From a checkpoint of a small image classifier.
Model: 24-pixel images, arch resnet, norm batchnorm, depths [4, 9, 4].
Rows from block 10 of a small image classifier, named by matrix and row number. Rows with one number belong to one channel. Each number is 200 + 30 x the weight over its row's rms, rounded and kept within 0 to 999. All counts start at 0. After the name is the row's rms in percent of the matrix's.
After each channel's rows are labels from the 100 images, of 14976, where the channel reaches its highest value: "top examples" is what is common among them; "peak on" is the class under the peak. Only what is clearly more common there than usual is listed. The data: made-up road signs on poles.
# convs0: first 3x3 conv (model.blocks.10.convs.0.weight, 128x128x3x3, each kernel summed), inputs 0-127
# convs1: second 3x3 conv (model.blocks.10.convs.1.weight, 128x128x3x3, transposed, each kernel summed), outputs 0-127

convs0.65,091,164,176,202,164,196,184,174,218,153,174,169,206,224,229,165,172,173,197,198,202,124,156,163,153,150,217,220,185,141,234,228,190,253,236,207,158,224,205,224,239,224,188,237,224,234,183,175,212,186,196,207,190,184,228,198,178,217,179,229,225,187,212,206,214,198,189,233,166,237,183,209,163,175,232,180,204,205,151,192,220,262,194,167,138,192,168,176,210,188,242,241,160,241,235,159,241,230,210,243,201,185,183,252,190,191,181,228,176,264,155,180,145,192,245,203,181,198,269,198,197,214,176,183,232,175,209,143,165
convs1.65,121,177,211,145,191,186,240,206,216,237,238,178,192,222,220,222,176,193,231,219,231,217,202,167,234,214,206,234,185,183,212,170,185,196,225,177,165,221,182,267,202,225,230,214,198,207,168,203,235,217,231,206,220,231,174,220,178,177,158,237,247,149,177,207,183,168,197,220,253,234,204,159,176,232,161,216,203,208,249,237,198,234,189,172,183,161,202,221,188,188,186,200,231,187,212,214,225,240,221,201,153,235,200,138,265,219,176,255,192,155,237,151,193,162,191,180,183,249,117,229,201,233,177,138,270,151,216,175,196
top examples: ?
peak on: face

convs0.78,091,183,214,159,201,175,207,220,162,143,226,233,186,201,153,179,156,168,167,218,233,177,130,156,183,185,223,237,227,188,144,187,146,171,165,202,229,251,157,204,181,188,162,221,196,243,217,193,223,163,188,164,238,193,209,224,116,246,152,229,211,221,176,220,223,230,225,199,151,208,230,208,199,210,163,218,229,169,205,222,235,189,222,237,189,198,212,236,191,200,210,175,192,191,167,256,163,195,188,172,197,207,179,236,195,132,174,183,214,234,235,191,254,196,254,179,183,200,226,226,173,159,178,162,180,204,230,172,252
convs1.78,099,212,195,190,193,186,240,182,200,170,180,257,229,186,200,261,180,141,179,236,277,180,204,208,194,197,206,234,198,188,217,244,153,166,210,202,176,180,235,198,171,107,277,230,199,218,223,182,174,206,236,206,171,227,220,184,223,205,152,157,198,199,183,129,195,180,226,195,162,191,160,214,167,208,200,201,144,202,184,168,164,187,255,212,142,208,198,211,241,227,205,198,235,169,232,169,178,168,172,217,200,208,179,194,262,168,183,201,208,179,189,180,185,248,248,246,199,210,155,187,203,226,247,199,243,163,194,176,197
top examples: cross; triangle sign
peak on: face

convs0.87,109,171,213,266,200,202,237,206,260,231,175,193,231,213,168,169,191,244,248,158,194,183,188,247,159,168,245,249,251,174,214,242,233,164,193,247,201,225,171,177,246,183,199,223,182,181,174,192,253,169,208,172,261,184,229,196,185,234,232,207,190,212,201,231,199,188,193,196,140,221,196,208,195,218,187,173,168,178,184,126,254,228,153,180,211,218,211,170,201,245,193,133,173,195,191,242,221,231,220,207,232,186,209,159,190,209,175,171,233,205,238,143,223,140,178,197,226,198,233,215,178,189,194,207,207,207,238,141,180
convs1.87,119,218,170,193,195,222,198,232,242,223,216,185,203,174,188,182,216,196,177,134,152,191,198,234,232,183,179,195,171,162,204,184,161,198,240,206,156,140,224,187,176,195,194,218,174,177,196,227,205,134,217,175,182,197,172,172,173,161,191,192,242,145,212,179,136,166,156,203,213,185,195,209,192,193,177,193,188,195,183,198,191,168,169,159,220,219,211,174,211,183,152,207,201,242,231,214,117,194,176,129,159,191,204,155,180,163,165,148,167,146,233,184,260,190,180,204,205,179,117,185,153,244,186,254,214,227,187,205,218
top examples: bar; triangle sign
peak on: face

convs0.44,088,215,185,212,220,255,211,243,158,171,181,240,183,195,198,178,175,203,205,176,214,213,144,193,206,197,191,192,232,230,158,178,196,184,181,207,189,213,210,246,148,187,150,203,149,180,188,168,179,216,125,169,126,193,173,203,176,207,179,219,140,165,191,200,192,190,136,230,197,212,185,148,185,240,134,215,205,246,208,202,172,182,223,243,151,141,206,228,246,214,161,185,214,196,227,156,178,176,184,209,171,212,198,157,166,227,216,238,233,196,213,174,150,181,209,143,122,201,198,205,233,206,205,220,157,165,220,202,170
convs1.44,087,235,189,223,189,199,218,205,203,239,163,185,237,197,226,189,154,201,220,186,158,191,186,190,268,217,200,179,134,188,257,256,166,235,193,174,151,186,136,164,160,265,188,222,206,231,252,168,215,181,158,157,211,185,140,219,210,218,262,210,206,189,245,228,206,228,239,213,183,241,204,217,228,250,181,214,239,184,229,182,167,175,192,251,229,201,168,234,153,239,231,219,188,239,223,224,201,177,209,176,170,198,214,167,179,208,173,202,196,199,177,244,209,172,187,198,204,235,201,163,246,191,155,153,196,169,165,192,249
top examples: &
peak on: face

convs0.86,115,208,232,149,205,201,209,202,179,157,190,150,179,220,199,220,194,212,170,237,204,219,184,182,195,165,174,233,215,171,220,214,190,163,160,199,186,203,188,214,175,260,246,271,203,157,256,158,182,210,192,206,193,212,194,206,238,228,161,196,170,289,129,204,182,255,142,173,168,174,234,160,217,168,166,185,202,219,156,245,225,166,194,205,182,165,187,184,198,208,173,260,189,207,227,204,190,181,179,205,184,220,218,221,139,230,235,155,215,227,174,169,173,183,196,218,190,200,240,186,223,185,216,200,149,180,172,116,167
convs1.86,124,178,152,153,174,165,190,188,202,226,203,223,195,209,198,236,191,230,206,237,187,189,191,200,213,177,190,206,216,158,205,207,177,189,166,209,207,218,144,185,213,158,189,195,236,171,212,189,199,185,190,175,217,134,216,195,237,222,159,236,165,239,111,199,184,180,177,173,150,159,251,167,185,176,188,239,193,209,219,173,219,190,163,195,225,198,160,208,279,205,218,209,162,168,172,239,177,200,174,226,183,221,221,248,153,202,226,249,200,262,293,187,165,173,168,197,147,147,214,176,172,186,234,182,170,182,202,159,168
top examples: cross
peak on: face

convs0.118,107,231,182,205,204,190,187,243,190,199,204,217,226,150,170,194,173,256,198,280,154,160,162,225,177,234,186,206,203,192,172,234,198,245,240,228,198,188,157,191,168,150,175,229,225,219,226,233,186,228,210,205,204,221,211,184,228,139,187,179,194,200,213,153,193,155,179,180,198,138,224,166,198,157,222,200,167,215,209,230,178,203,187,208,214,171,182,170,255,179,208,201,191,177,180,172,247,164,235,209,208,117,189,186,205,226,192,227,261,217,234,196,149,198,180,159,240,162,225,155,227,186,217,258,138,237,201,144,200
convs1.118,101,185,249,181,214,198,131,142,194,231,192,178,190,170,193,215,185,214,224,185,242,145,154,140,191,248,156,190,248,191,205,129,210,182,174,200,160,224,158,171,185,200,213,176,184,210,257,154,189,229,219,173,195,217,212,166,200,224,223,254,200,200,172,158,177,189,168,199,232,204,196,202,189,177,223,234,207,186,181,191,233,167,183,190,200,215,163,218,195,195,197,241,135,216,185,216,181,243,168,145,216,159,142,210,219,200,246,176,172,173,170,246,195,169,170,180,151,160,164,172,147,182,178,246,234,192,145,203,179
top examples: cross
peak on: face; symbol

convs0.76,098,187,231,228,166,206,209,189,155,156,184,217,194,182,204,160,174,192,177,267,205,203,188,190,175,219,191,194,171,249,167,193,228,179,218,166,133,291,171,173,203,257,256,202,214,184,177,186,203,263,212,200,204,188,160,190,161,174,176,236,152,190,154,179,188,200,168,210,154,255,180,179,230,247,192,215,234,169,206,167,204,228,194,226,150,122,178,191,209,170,188,160,197,193,189,228,174,228,250,187,207,247,164,186,216,201,181,171,204,209,165,209,169,207,226,160,171,141,158,225,221,210,217,161,221,174,236,190,220
convs1.76,092,151,183,101,182,183,221,229,235,198,203,156,162,166,232,172,195,189,213,189,201,181,251,150,221,154,157,217,221,154,238,172,216,203,197,157,205,198,97,188,200,235,187,209,219,205,196,202,214,242,225,193,178,217,193,179,199,186,186,224,232,197,184,202,205,198,150,134,208,253,220,216,170,208,209,219,232,274,191,193,202,180,214,200,227,183,202,165,176,231,172,191,213,163,227,170,267,240,207,164,154,183,210,211,198,192,184,258,158,226,190,171,170,195,231,182,142,182,165,215,195,194,190,227,161,152,192,227,202
top examples: ?; P
peak on: face

convs0.29,103,200,188,114,224,186,189,227,160,178,175,175,188,180,223,215,198,185,231,256,192,145,198,199,218,180,207,216,188,212,178,246,217,250,150,209,194,212,209,168,142,177,178,219,168,219,163,178,169,249,201,217,209,202,172,175,162,224,210,176,184,227,184,209,152,156,161,207,174,184,258,186,225,230,248,186,129,195,213,236,208,253,206,195,268,187,163,210,195,155,242,216,205,200,183,202,212,224,220,183,226,171,154,197,201,227,153,210,144,252,218,207,132,189,165,187,177,249,177,210,244,230,215,178,240,187,216,232,166
convs1.29,109,170,175,162,184,181,163,155,188,202,188,188,160,137,202,184,188,146,184,186,227,196,248,200,125,169,178,184,177,182,210,161,207,145,130,172,127,193,177,167,223,149,209,186,198,192,218,172,222,186,209,192,211,197,206,188,192,177,175,195,223,211,215,173,197,270,175,169,143,181,151,185,170,170,246,186,198,203,176,205,231,168,190,158,224,158,218,192,184,164,229,125,200,147,168,177,201,177,218,211,211,220,142,212,189,193,185,146,263,184,252,182,186,222,193,220,192,189,209,158,163,191,244,157,201,197,193,171,195
top examples: cross; crescent
peak on: face; symbol

convs0.100,112,179,193,158,153,195,205,202,143,195,213,199,194,202,178,211,188,164,167,206,197,165,234,214,157,224,187,210,175,194,176,201,220,258,191,230,188,234,211,176,209,186,169,182,235,218,188,205,181,240,210,161,243,188,195,244,183,188,266,234,157,223,186,195,225,235,198,163,110,205,183,192,181,234,188,163,183,209,203,176,250,207,224,215,231,224,241,212,185,250,202,178,146,199,254,197,199,162,228,258,163,161,186,194,215,228,167,187,167,267,181,125,220,192,267,127,236,244,183,218,202,174,228,185,182,209,182,213,174
convs1.100,084,160,174,159,190,194,212,204,207,197,188,172,197,243,200,174,191,183,210,176,204,206,233,170,256,178,224,172,203,236,227,142,185,203,165,148,141,199,209,103,223,156,192,229,222,229,189,188,191,242,190,140,159,185,230,180,199,226,183,159,233,175,227,225,188,234,207,259,148,210,276,168,208,190,194,201,182,187,200,202,145,146,152,213,175,158,197,191,175,202,202,214,158,181,174,212,146,224,238,237,206,198,175,173,195,222,226,162,189,160,257,220,221,208,199,162,187,187,197,163,251,183,252,187,176,173,234,196,208
top examples: 10
peak on: face; symbol

convs0.70,109,210,205,219,154,139,186,189,244,165,185,247,181,197,182,153,185,204,201,241,201,152,171,148,268,198,177,199,215,182,179,199,228,194,223,224,134,201,153,212,270,170,189,203,179,182,288,198,199,198,185,209,161,187,159,242,179,203,300,195,234,180,213,209,231,204,158,171,186,161,224,181,203,145,194,189,160,197,172,187,223,167,220,207,214,189,200,200,191,199,174,224,200,174,178,211,163,223,139,218,216,193,242,183,179,198,207,201,212,220,184,219,225,184,187,168,152,189,252,205,237,214,207,209,212,293,205,220,188
convs1.70,103,173,181,166,209,160,184,182,207,181,200,147,158,201,171,205,159,203,176,193,219,146,101,173,227,231,162,235,213,178,206,180,167,188,194,192,158,212,187,219,189,142,239,245,233,241,181,198,213,179,215,229,178,187,218,199,207,162,161,195,234,208,175,184,179,185,154,164,162,145,183,204,162,152,197,202,205,248,251,147,160,194,181,245,206,235,151,191,180,201,159,196,216,175,215,197,204,218,189,130,219,184,191,119,177,176,234,207,198,181,203,199,199,241,189,136,173,162,177,171,206,186,218,230,167,165,175,216,174
top examples: cross; triangle sign; arrow right
peak on: face; symbol

convs0.27,116,181,219,155,121,220,214,156,157,187,172,243,212,215,231,241,230,213,212,186,193,184,213,155,181,240,135,179,240,221,128,208,138,155,207,241,191,250,195,223,114,179,219,242,163,157,209,231,195,209,197,196,160,173,200,206,252,230,176,214,223,201,233,171,160,189,179,198,172,254,174,174,204,247,139,219,195,141,225,201,157,222,183,191,206,198,195,241,160,241,200,183,197,181,228,178,172,203,231,222,177,191,208,178,211,223,165,171,201,217,137,204,190,181,211,176,206,217,181,200,244,180,210,212,203,196,231,207,230
convs1.27,102,200,224,195,177,164,180,211,177,168,206,205,199,274,197,216,204,204,184,180,140,229,208,132,233,193,176,267,188,183,160,210,240,138,187,201,216,233,208,252,216,234,218,143,176,205,165,148,186,283,216,197,207,158,161,217,150,201,237,168,212,166,185,196,164,204,205,240,171,206,209,238,183,202,155,207,239,181,184,163,163,235,223,143,196,216,202,173,183,179,221,191,218,148,250,214,256,180,172,229,212,195,156,178,198,194,176,206,243,179,214,217,190,169,227,167,173,210,235,153,229,179,184,153,238,187,215,192,177
top examples: 10; ?
peak on: face